Rows from block 9 of a small sound classifier, named by matrix and row number. Rows with one number belong to one neuron. Each number is 128 + 32 x the weight over its row's rms, rounded and kept within 0 to 255. All counts start at 0. Numbers have three digits each.
After each neuron's rows are labels from the 100 clips, of 14848, where the neuron reaches its highest value: "responds to" is what is common among them; "lies over" is the class under the peak. Only what is clearly more common there than usual is listed. The data: synthesised sound scenes: up to three everyday sounds over a background. In brackets: how many of the 100.
# fc1: MLP up (model.blocks.9.mlp.fc1.weight, 768x192), inputs 0-95
# fc2: MLP down (model.blocks.9.mlp.fc2.weight, 192x768, transposed), outputs 0-95

fc1.658:142133125102100125160082192131124149118095131164082153088116074087115119133158125136098095157061125068087069175076100078113104122119120169117085139071154096134146120174155070207085129090096112076220154116141111118138158162098161113168146096131148106104138148155154141155139035090148104143
fc2.658:136131162118049130160128137154104121111164173106161150106100138120158094132142175096123138066132129157100112114195100145133168125129117126109098117100150200168180139144153097110063123145109099116145124098120086184181080098110102107174167134061111110118072118126118126105151125078154109197
responds to: number of sounds: 3 (78); car passing (57)
lies over: car passing (55)

fc1.82:114093164163149118160157058100120166110143192149109098136156115108109139069106182090138108099148165152121176121149147063084111131095073072107120173135087141091111143158137114179106109139106110138068113127082161127093104139141140067175167044163139141105115108153149111104147165165177112123
fc2.82:137178139138132053162123139147104126139181125197210170123168178136186133120100100106108144125147092148073116129120145170113145142128091063103168138126123118140154194100134145186149155120125153093141150175168141110112186065123165115107091097107117180096107069108145119123155109132115125114
responds to: glass breaking (99); first sound: glass breaking (98)
lies over: glass breaking (98)

fc1.173:100130135209115104135069109136115157173088109134133108100089115124093101084124109143159220117128127120117156140080189092140163140191133097146173134107125143112157113184151141115131133129101138096159132095108114166132111183157165126161151082169143119146148111098104096113077061055146127091
fc2.173:081129115114075171135091067132102105130091166047100123155128095136161127135094098168086114129137097162128108136122118177047055147116178132065135088178131128110106083131085130099064127116156086139133144106124139162122086127141119091131106099165164111151092179084110145131146140100100107146
responds to: siren (92); first sound: siren (89)
lies over: siren (86)

fc1.432:127108184083175139117073088117178117197045155177133085072146125135101157126097135094084110121109171157087166091151172106164068076117139098105156124180148148076150158110122118143088126125185147110069165118133173136100128127097116102080131141147128114114085132144106075163148145139123149163
fc2.432:111108169169138132103079157131156131096108144154144162159159158089112121101157098064144126130044138142075145080146097142147111113196117144129103100111031159046090148165149134097141117128162115077177125105110140131176123104111117098057116126067098119136087131147149116178126069086136180144
responds to: glass breaking (28); first sound: glass breaking (28)
lies over: glass breaking (27)

fc1.560:170145155133126152148155103115111189126094147070131187162120164188117176149149098093149112114154179125129197138120079107153084098149152094126114095130136143129149131144178166128109083160122136116139130116147098120131133096135156182166127153159115120172165102146108119177126127144102077147
fc2.560:061162120144153106056115073096106190192182143111158110097102134088201145112087155127154094055151177120113106120117085101161152099162121144117128194129196102103143108146090117107184097140087170085113105150093145117092109128141116094115117143133171033140124133137141103132143167145098067094
responds to: crying baby (99); first sound: crying baby (96)
lies over: crying baby (97)

fc1.609:165108125142164159156118113090106083162092081149097170149118171114201135144163115165178138129132179172130191145132168156155128076140169181170078141143134104115101159157133125165077088148097146120108109114126199095107147148109169116206169087135083150116136126132161113085114130143074116169
fc2.609:155120146058100155108128140116107068139166136074167061138176132165116166130133087185137120141074111132110113214144124150126095158114123113160072138143132138119090103141152098154026126070146090135117156150181132109107123122108159108155124125191069144087180119165148166144121118169120138145
responds to: snoring (34); drum roll (31)
lies over: snoring (32); drum roll (29)

fc1.444:133126143162106101171138131133179183147161174131113138153093123108150154199124146091110057116098141146181130084112132039117078106137133130121155078132133139117120162119124113120138139130106104121134113144134056156141180084145134108108107167205098169139107134147133170125062115149115075133
fc2.444:140140070105077072097119110115086083110102191114160113108066087138131112117122133215191174117203121101116114134086099109104107148056151139140075206135091075162118112173131144053133140167202113107097093139158141107077159128164163096150120139142116163150118081144130093132103156115075095131
responds to: car passing (100); first sound: car passing (98)
lies over: car passing (87)

fc1.462:099145118071097065151117151141123123106103140091101167050139093132161134137074150152095143112094129104144125143138166122000070174156096101140115050150123155115113133131111154142165139159183105126121069144192093111092130083132146106135136102153145137155126174086150145128124142106116118174
fc2.462:125166139169161048190170127123141148171122171196083165127128097055132111142088171092126118088125165154194178073134160110105132081110158168079111136158102149119156089186122153088134142085102130116131127149147091115125089116105155074116140129142118161134137165164159141162117176127136137102
responds to: car passing (31); meowing (25)
lies over: car passing (27)

fc1.2:125137055118135112164128068178113188113080145137165094147103119146095177124113156206146149106173130074155124118136093127115122116162131144160138134092130157147166122102094191209130168134173142111128141147138089095109141128145129066124111175109126173143161143198108081157132131077197142115
fc2.2:138134138124128138109127103096084126142131153087124096164097134150149118121128136080058073096089143119158116181123128167155197148124083188146147126144147118067144158134157094150152102116124115209116166153129120166076119162100102171122136068136083142133115038155125167168107111135138197191
responds to: meowing (100); first sound: meowing (87)
lies over: meowing (95)

fc1.579:151086081128109126127135155132141115091086129156120111116128207083052112120151128114132102161128059160076112137167151142097115128153071235170110110152095128088152117114143100115136113081121107057139116117143124106156201132170141107233114098091126164164121110139177125149126140093139136145
fc2.579:080092114102078145154134107118140125071090133136106099144138145138167083186095106129089109164071103117136173151122131127193123118123117162153169080132166118140173152152127148144149088152173149092155160124080069106071155153128134116144161122185207132136111084146159153190079094111120151111
responds to: car horn (100); first sound: car horn (100)
lies over: car horn (92)

fc1.511:094149175166084182174122134095166142116083131129091134138079117121203050137081105176117161116171108099103113129117110128146095124174106121110174061103142151132136100109083122082136163126108182151123124109143090133128126113142154134198167101133127112112165162125117159174097187088151087051
fc2.511:154120084125147120119121105101113161007114100146138148168096115130149160135144204105078082093112108175162121149102084143106138102206077156155170152161097197146146114077203123100072136130177101174162084148167078101082100128121161117120101193125125089157141115150133118135124108155192160154
responds to: car passing (100); first sound: car passing (97)
lies over: car passing (96)

fc1.703:161087113149105158178124129121097144110169010120085132123136094119155108115120162118139191138105056152102119143126127162171142138136125117127131127146129182139154156137096097091140135170178112118112117140148127199128132134135158134142155160107119124178100188062101168035071095086172115148
fc2.703:151107108147194160132138168113128111123125203151060130187172135158106130151060131168125133082139139069088059100106087118111157183154134161176117147174087185099100103197111190163127136056110118117139116126121173119106087134136119170062103107098080092176098156170096136088140093128080133157
responds to: car passing (44); footsteps (32); first sound: car passing (26)
lies over: car passing (33)

fc1.478:162129135185152147186090106123122132123133056194149132158128115155098108192116172106161211096123164122172115216122167149143099147137116134109125093110110089152129108108078115135141126117127183141102128126088089203087121101090086119123121096124107169129121109080114167117145088073126094188
fc2.478:160135137157059144192154120126116128114124089155152136137142113174151094170125091142141117151117080094144098121138114164097090136150132119130099134157115126164116144142117124138111120124153092105128152144137175099091114168190173135106120126108091122067142058086115147062088191147082127065
responds to: car passing (36)
lies over: car passing (32)

fc1.228:128113124134092133118171156134170119133166116131188100089138134132087180121133119120145153141118110117091185156172099186136095128172090123122126154162123159112163173104192134118153119115101086151160115128151112064138170122140091140143121128161088117201101188141171150054137085132154142117
fc2.228:092101164109161108111106156184072118161095104096135105110174123117097066091130143159147149175152153123166170113116097134158186204189130137115137129116167163084141156135134141119167132149148174130096170121147102100080168124120151157107164127137141132177124196137129145075138062176101201143
responds to: car horn (79); first sound: car horn (75)
lies over: car horn (78)

fc1.121:098133173098164122107195119140173043157120152151142162106135034143146083138121105141167134145093121133165140120167158180102087101127124131139136124116136118145111123150116106157098131140095112132123113139045078153159129180116138149153132109208215137093134122149058123100178133167102123078
fc2.121:091141130104083110104115084017159170164136128106090146105182127152120173156063087134062162162151125067162142133104148163154177132151104163122142153133066115180048136164090089063177090157105125160092198130119159173144093177084120141109090167143080120114178159135135098120120147158119146148
responds to: bird chirping (98); first sound: bird chirping (98)
lies over: bird chirping (56)

fc1.546:126111155108153164168131132170147089147113122109165186174145148132115190149140125067105147125182125156115085065135153153135124111080171129127124155134160156098154097144199152104142113102148172131152102148128165160112135102177157115167091112093070092136102138146148166119089130102127142136
fc2.546:132115118157165117083121151148120090124115016162114142130123121079132138141149142138127137191153074156157175107088096145135150133191166123138134139104106145103059153105108089162203133146125156103130171132169102076141121137105158151041123118134108114132155155078146103133150112158168143135
responds to: snoring (37); first sound: snoring (28)
lies over: snoring (29)

fc1.225:159133161132131124129079148096147134110115080175138133099087110116195103164201171139159151097146140097111156083143156158160165129125131090190167202125110122104150110092098165166160158172163168133123091131140126100155170146110115149166018103130170126140076169148157160104112095127127138147
fc2.225:144139095118130127093136180133088129191147145107158079111114097106115101132121138141112108133108166102076153151214144134104103158084146101080134161110170168155166134085165136125106123138104026167103203135159090156080113156116141187196084073093076136090071165119121212157116122134141134127
responds to: siren (64); first sound: siren (29)
lies over: siren (63)

fc1.458:159127133087139130067098133099142119118104164143105115083092091121180124131122051155177115178140102160093091101129105093111087113166141119136185116117125143066135145156096016069161122118107091134076153151162078148146136152151138084141111085142176147126114107153090064097182131128103097141
fc2.458:089073123089134184112168068108132140125147219112143089146141144121133105124126094108101080144174070144111166163093121146196174117112083136126077155179112078140112124139173116067121061159140126125108120105110164208094137115131123174137133124123175133104142079126081055164102092141056130161
responds to: bird chirping (100); first sound: bird chirping (99)
lies over: bird chirping (56)

fc1.102:140139148109120147128122179168117064128127107095153121141174150093133209129158146120118066092096112156143134138124163165074084152122133138126107137136135140066120141147149095134140126143158135158085121122116091107099155141148177112125142180153146106113089153161138061093128066118139097116
fc2.102:074156129157193103129157109138134165079129174127136154111150097175111128116153076120161096080072216137102146146129084104113088117120102135168116031111123134122196100129069131148066083129077159138085122136118096097120139168152090116094097102179086102089114162070059151088180104110135137144
responds to: car horn (87); first sound: car horn (86)
lies over: car horn (79)

fc1.164:150097161118074139124133099109132094079125121165057111078097148078153150195081150161115159121131148118098164152135136124115186125180117107043164126082128178121121153130132123141086149115144205123106105196148114156165129103114092153146157098137140129098135152118078157141145179120049067139
fc2.164:126111099118111083050161096172159106082123137089111143118093097175180123083128125126174096099084105125153124173070113153129132095036101127150082099146121061135142114101191126136188121127143099175124106126084125153131113132148138082138097096107120134186116096129138147156161166128150185158
responds to: car passing (100); first sound: car passing (97)
lies over: car passing (87)

fc1.319:071162151118121112113087141152077131155072175135097121102108074105159159158219080095156163134105145170113175176163093121164113121150086076090166187111118136124147107120148200085176101105108138129098153163109144156154142096153136109091120083119119094079103145082108142107110132027166127116
fc2.319:136148115073128157097189138058135064058121118088118098132121114119154154124042097142089143134141149148154115149151112156164136137153086114153202170140113098135178149124203109144077107144160113133113134173080125138156130138171207172129146189151184139124166114137088138176148177108120162146
responds to: siren (100); first sound: siren (98)
lies over: siren (100)

fc1.519:130087143086120160132096111097046197130086137180129169113117103175128115109087201174145156116187197135119163118123110113095112097164103084118085159170185157127111170187211131064109119159202055112099149098169135138115101129125101170197180152156146148151144083109116119138153118095107097134
fc2.519:062167141136098073102103080094108075087145120096156092112131134166151142144096164149114101096138162141140099112100134096104101085101114131165179174144172135157142172185170145117081153180076108146126133164082165137116100157147135155134052144104168102145115074172161046169128119144066169077
responds to: crying baby (100); first sound: crying baby (96)
lies over: crying baby (99)

fc1.30:150053189161143185167075121119120157106057155108096178101155101156096094159120118105112175132145154125131120160104158171096160112140109146159159106119111136095129127144210124107083100082172130108113127147089127121144112140140115085137147136130077121143171112103188077108132169075137141174
fc2.30:095105086085057085073149148132158159143107126126220110167149142128132163128137041079101123126100154114068107156090118081084164138081127102149142110136154095114164152213151104110145084130156090089153124184123119116168105144130107135171173088125167109109076139120188145088107132138078162113
responds to: crying baby (82); first sound: crying baby (75)
lies over: crying baby (79)

fc1.6:091145119216093148132228161139154057102140130143133138131123183141118130085135148085111127128088153078143121197116173164118114129117122175147123108127146112138086133131098099105116135134111138102146132096189158170133167154126130153105097186175188110097145102101172098084137156076115136122
fc2.6:070127090110148121150124110127155164132162163134049150123121107135132108141124099160119114148131075164116053120118097129108193148129134098092125075079141092174124099151119082133109175049149125065168136057158141151052192140183132170119158134107172071156127142155116169107148099153120050145
responds to: car horn (99); first sound: car horn (99)
lies over: car horn (97)

fc1.172:216052128111097125128081088121121137133147141109134162074157044112124030063098108135140107037115136175177097173132127121104112083132124065113194133140114112050148109163138155187145134102141115158084172115146152161192150109101174166159159088160133133126099111131133124106164159190159083109
fc2.172:174120128153092103129136101118154122062172131098138152148155151129162194111149199121106093061102106094115127143175065144162149120115094118083179158103127068116162147135089123128113031112173101121149168111078114126138124103123181109040090166165181144129181089174125183134135073150092183138
responds to: glass breaking (100); first sound: glass breaking (98)
lies over: glass breaking (94)

fc1.110:153180141135131131147072141109117118105190106068117129103131121203153147129100135142117160072099087123094171121095142168046036136107145144082109151121190125156104196120074108159120103098068107135120095157134115107094143138145111066116129104078137150103145134135137116147137095118155130110
fc2.110:091089136075071180156118116121149119139140080118126170148093116117089150108129109124105095077149166100162096105177159138173113130133169106129127021126097103199105176092157104148120169127164080164118114119117164166138093166121191119191109111129162149118089139124172086128089158137071088087
responds to: number of sounds: 3 (72); drum roll (37); crickets (36)
lies over: drum roll (34)

fc1.338:145072110166138100107083158132109063164135161140125136123194084143149165105112130201134182163108159104104078127151158088080042070175094079098157131142169194084126077157127085182122144099090084104073112113146136135161099073114148105191124133153127081117138079153127104069133115111080109173
fc2.338:145077178114183108214109117104091111134129224129138159124175147117172124096134153140127127146125078183107129144103108108170127151134089091134107167082108113157075163111166149110085082094192098140197100137169097187134131144092158160116108161117147112151101127147156115092137076143087175092
responds to: beeping (92); first sound: beeping (92)
lies over: beeping (39)

fc1.380:129114151157143065146153128184131158113115154105139173091153129112118186159090131181100186109162108146131126118125101102123116144109161112145165166101134087124145162128157137101118076104137108232116108166186187106109157105098080093154128110132110131170169133069093078132139167058157122169
fc2.380:178136154126139117079082113125123136118148124115175128158111142114121100195140148133126077077098101163104102132161153146106107127153146113161089078124156069124110086089167125157111131091125063090112135105128150139089136161120117086163161076154104106080136111122111106110139120147181150207
responds to: meowing (100); first sound: meowing (75)
lies over: meowing (95)

fc1.7:099214153076152157119150171102096071119100118127135080105074127144135166081180143118127122132160106136140128068094183107128088122096130117126129104117162110183167137132138091131164152137098075078105106198145055131105188140079104181137179149145130095071148121128143091121113189134122124123
fc2.7:164077122149137174083150102157123098125153085157115189113123115150122134146127077128131117115171203107108123131143179121170072135092115104133119123117093090079106141144127179105105133167137145181101114172089132127082115177118119187162111141096047177109098166110092070122125173120133128100
responds to: bird chirping (92); first sound: bird chirping (92)
lies over: bird chirping (70)

fc1.508:118072097117130092154065100109135165107125137148060185157101144145126158117143121129147128130090191130123176104096114088116067108082127089099117113137116120117151141128234112207103099144188173062134118054099117134150112170136131103141145128172050118149096091057113109097146120123102130140
fc2.508:115157111154092084126092119144130198151145130150060146209087126203119158106154098095188132124136198082086124118148172120134088162165192095120126130156171123113110080113044138092144152107140141114166107161140110096153119127161109098114119114073091125130081159090111132109110088128131061146
responds to: crying baby (43); first sound: crying baby (40)
lies over: crying baby (40)

fc1.156:091129124142093153130147088099082139098158124219160109053151133155160171098139113162074133141087086115135061174095150174101096165171139102090045071108175060173102107109108113098192128138051132116113123124138127124133199082096132116138137141160096175107148150161160092141167132198098105137
fc2.156:141150108129100126103115137101063147196109162117088213157140161123091136107094151107106091095091136103127101113142124127088105127141134156157136109137127117091153080091082142142109120047092151129102150094163093114143148176102105113149116130138142155149108107161172124085127146172246126131
responds to: car passing (53); speech (40)
lies over: car passing (50); speech (37)

fc1.155:170137097131097109172153118149143158078102119111150105122167126134150114088111177151118091168133090082091136086155119163067109116199146161122161061161155164076160126122141141169112190186197131122126141093051116079150131175162192104131118122120103090127155172109136110136148145129125173070
fc2.155:096150098093131122198155124126151093084132063124152119133164140081118205078131138167118123104111094183115100143127166154057116149134107128159121101148133066108179146112150111147078126133153114125081109175149125035133162100127153183080185137138144115153182127167140137160121122130135208142
responds to: car horn (99); first sound: car horn (94)
lies over: car horn (93)

fc1.352:148155179066089179123111077156100168085188116179079134146098174120126142136126130137091103151127167065107128146120143133089149082109145100152088140094145127107178109143115103193183174152155122089141142118070071134108126189136107099115145091117147129137096118149120070139137138092111219138
fc2.352:118101109087090123164121130084072105137113138130143078169085109147132207101098136165090139127150117171159142113087091123140124163175090115139181107127171169124111075117091108066151119122130078122138125084164103094172165078132181073119085182146165083165139083111104131094118121144176125136
responds to: creak (68); number of sounds: 2 (61); first sound: creak (34)
lies over: creak (67)

fc1.395:154145109068136138166129075115127144086109105214138117102152137194128093147183147171162114148158059136159153128109164158164113159113154100129110065089117072164110088143133161128142127164092134176133181110141081121114107166149113165152130103126114104113115198216095145175074145116128048179
fc2.395:068075116116193105173128094093165155172156114176067126154152116143123176114148110078157117143108130140116101192142140139152167107138145165141132102092129122135118110175176169090102108100151205046162066111175053165138072117097140107107114139118153144114185142174187134069111129153144103099
responds to: number of sounds: 3 (75); spray hiss (34); creak (33)
lies over: creak (29); spray hiss (27)

fc1.755:129119157153143169125106090138181114148122134163152165097102086136063136158110128121125088080135121195130170129119141138101136109136067177194156119123122120115081099180138083092137140123154115132164177132094119112121157122081122102113142093120206090085187093114097127124146173173073154123
fc2.755:092137155093178108195124130079150108124168205092164129094106130150177156131093136136109142083080125154116121142139127085099149098153104119087126119105156146150086126117160130085102089129093099135149134142195080076074130119071180150072165136149137138138137130107179117188112134152097219187
responds to: snoring (100); first sound: snoring (100)
lies over: snoring (100)

fc1.348:109089079101135168137191082141111098136159148147114120096108124091173105162133069175207154147179145135168141187078097163144138119164122107124151143068101202158178110128180045149142146113139113086110189140154172066173123132202082155145123073131109102135142136133061086139165134139181099138
fc2.348:089204136182146125122136134094111104140149083101142153096132120130112162171139121091081145117172171125147172141120117128138118100100130182153179208117073129127171144083162149141071114145138157191152120101103160144118125122151169127117127107156154098110104090161139135168120130140188131195
responds to: bird chirping (93); first sound: bird chirping (89)
lies over: bird chirping (25)

fc1.577:188173122113111140125149173148100092124188112133110144022145145074146103168179140095100113113152092153113047099161155156139172176152167133095179135128138064150102110123122189116117131127142152158104126218134159133143163177165166126087170101164076121104161143081135118173085124127160092117
fc2.577:103106150110134171171106161122165140097136052142176092148149065136140102115135125103109109089139146151148147138135098139147104050092138118132179162125109171205136132148155192154138078108129109123164132182107118149095079014089122158126082145075051128145126114099118141128143120133070172159
responds to: crying baby (36); chatter (33)
lies over: crying baby (31)

fc1.241:090122117111151128101114084119169143165148164141131102124126097086125109110182133143124111146157058110169145129130107149110126114125149134102145087132150141104123123151163089095128110196152079133150144099128172095165128077146066128134125141110077153109116131089156182111173146009134090101
fc2.241:159130149190126085147118152163123159200119151153135121190137086120152116116181092124154120156087127117113057159118092162132136151175084136133159122156128161146157130109108136127110184087091129143126077133142104134211182139101121188116085137091096147165114124131085121125158099044126111109
responds to: snoring (59); first sound: snoring (39)
lies over: snoring (57)

fc1.199:147181164144155150095171122174110104146102131118071138082155135174109169167155143131083116112103217130137148132200199119094086148126138139093130101166141180115087137130107115143134099177131131155072133108176122122116128119159131161103143159152087082100140124162130106080114113106151149169
fc2.199:192146146107167097103078119146148118149128120170084087139144144165108169133195086150134163143154162068110225137156133116053110111112172103154119092154131183162131092109109154131119188092168138124151155113122124092146179148118137193081144131130113109131094168131152138122150087120078087147
responds to: number of sounds: 3 (77); explosion (40); first sound: explosion (40); coughing (39)
lies over: explosion (40); coughing (32)

fc1.163:183060143082119142131128122076080090082144162143154091128098150230119174129137126132136109147116208136165119122081140088147104107141151127135092162152180119122086129173094117143135152149136147129091096099124178104162139129109217076098121127168182147136086159090125081097138116166102188141
fc2.163:164139053154128148052129061181143092101127139097117086123113119097145129135165158113111151148175159144113116099167201155118106156082161154150123149121077151123105134150178133183187152128097099176118123160137071146144089141143152198138141070076161101132129109106115130046097126181145089136
responds to: number of sounds: 2 (66); crying baby (30); howling (29); first sound: crying baby (25)
lies over: howling (29); crying baby (27)

fc1.576:094160157215129104129104111143136108108105123137121147078160117128117141164125159112092148107061092160091174173143132089122063148175112086071091114124133167140192128139123116162151117116115170117165125144136088124144119099118151125124079156065085102125110112079167123120153163046159140059
fc2.576:129125111064069143167151177097142114156150170136131084173117151089169107116130086146068098104137133099110150110130136151102191126167136096190097095161144164089122151092103096158096046107129138096083156076116137102126144173113145160123138176155097120168136142103081116181159136152103143085
responds to: siren (100); first sound: siren (100)
lies over: siren (100)

fc1.95:108107167126093099148133068144069117161111083116095108161175110149110107130134139112117120120158145146144138064151201158163100184136150142120191098137142141128169141130179133090105135073112095116066126082104116106141122142133136167145086131098140108092102131147154086071091121109130150087
fc2.95:181129090107084105105159166126183143165103097139094119065155153171085116110177123080130141098092102126093179177087128102062131128133138143124158141161095115101125146154101132113107054108151142087154125079129129131173206103116041161117124154142145113137140175144118093061169155148124074146
responds to: creak (57); first sound: creak (53); sawing (44); first sound: sawing (44)
lies over: creak (53); sawing (43)

fc1.39:151182179093113125142171169113130124127112056167109132092060087171074158141118103109106115124126069109155132209098114154134083133096106168113116121130102124115102201149117111106126149143147099109208139157060076139117119063161101099160096159116096119093178124144110133086138111155098100148
fc2.39:197115129121118131116123151096146121131112187119145176140145162116201177095093124151079096132129130114146147119128123105159179168194098133165112109105129114161097112059119124125021144071117120143153108103170071082176146128071095099106142117162079131136081133100135129071092117085067141154
responds to: snoring (98); first sound: snoring (98)
lies over: snoring (91)

fc1.365:176086126179131170152206097138092124161095161110103118127041108142118148098169169119138182114130112103129138153073122187221176125135125116130148078108116104153103101153204102138124086153126168175176114104105134123149116075108144119137102175108131116165095092121095111100147055112131113171
fc2.365:121152152126220201160139132039154162123096130131159167140072140152103136158132156234170153075125106135097161132136096179140107136174115129148161112110121115135124072108136135146105144156124094171110087101167166062068129121094126113168161115098130117120156103151076105119176096116203162228
responds to: meowing (100); first sound: meowing (91)
lies over: meowing (96)

fc1.372:165154106153104148220174141090118093074143111105129137084142132116129081107102059234136081103117174102158141111078125098059139145153140059146161175135117115052150169154145072092148113128084118152122113138177137153132143150168170142105165167109109124125113186108165086155136136129139131172
fc2.372:116150113159148134177136062092102128109154104084092115118141128162179124115117141119134111159137156093137151177095073085157131118100108153186064168085176160149142170092154126164090138095214118161146104145124103068128143155129157155112143124141105112147162073110135186183126141115123180111
responds to: bird chirping (56); first sound: bird chirping (45); doorbell (35); first sound: doorbell (31)
lies over: doorbell (35)

fc1.337:123130179090141067142165138160134133164098056134149153152130123146101080102170142070096120108107053124097098090114201116129033132052131164120130103168153131147127099139091110190161169139066101110128127091128158107012145130151168118106151162124137124092128109160145109160140150110120121158
fc2.337:157131158150146137144127145150188126126103046101163098162161150093118136135157099183148132158097156136111102134159132145085161079089175091130175135134101168178125150080119157115131076137149135133172097092167135158093154154128133113116095128124062138147130116092127127152112137097104129152
responds to: beeping (79); first sound: beeping (77)
lies over: beeping (46)

fc1.229:093178143110163177154064082090159127145068129166141143163122104129097083168097137148129121155142063189176095140116123046102062165171084134059113140154137105143117088140143087167118115096109152139104146140173116150140116124155145136141122123109174127133076124138133118169136136134128104076
fc2.229:130148168141133103122060139137151117109148122076168139055114116099073036102155138111208099127191097137136171125132139090177064124145142097031143124132086093158071098149072124159151140165134144113071114131093110125107171101080090178116143060184102117148098145079126127170068122059134112112
responds to: creak (44); first sound: creak (41)
lies over: creak (41)

fc1.55:139131127078114069118152127080133119119176102144045093109155121104120108084158171131142125192134142144154110099088134107140123075157155132122088116098112154160134141121161143104197142201169107075107122075151066105119142158163118043059136131101192133127182146112087086155146098101109125112
fc2.55:143160144091146147128144137184114120107151110079144122091171127101208114107130152172135104108132084157184112156151148135114134204188112124174140154141111159138143186092191098123165120076123196109142126123157151147085140118127130060120088089109157123149154088142109116161098116073095171173
responds to: number of sounds: 2 (60); creak (47); first sound: creak (28)
lies over: creak (42)

fc1.361:157101072071103149151100152104121128145116124103130120144092106137159142060192117101142137092167139124138093125095116197155168059078179117086126124133109116099148135145073174131188190176178132098122161173159131161078112114144143085178165144136075144148114116082156111043153101112142182059
fc2.361:183125135079149081108114141104185159171096089090201128098167155115145092102124130135172119086147113181110134099110125132106088132103118103095135087134167156088154126126176170099087158163138130146163099199120143150146124077158131107144129106067144128071125133123131129035130130114148057057
responds to: number of sounds: 2 (68); creak (33)
lies over: creak (28)

fc1.595:107120120129141137159049128160153115131086125128138127122140143136141141146130110208168136132082166154092098100145143151121033121064117140143173138094113185138137093142203134108141084091175110086136093181099159100132109120130115135134179090111161122146063114108166100129123156091134109104
fc2.595:135120108122087114107085179170077128146107067185134163115179135118084118124171151121118151104061107120110131034106081104126141119144180163072115108159088137121150132115095135140159144126131139141203166131105086152119107126143095090114121121078189132072131134124115098082130106084146101140
responds to: crying baby (52); first sound: crying baby (51); siren (33); first sound: siren (32)
lies over: crying baby (51); siren (32)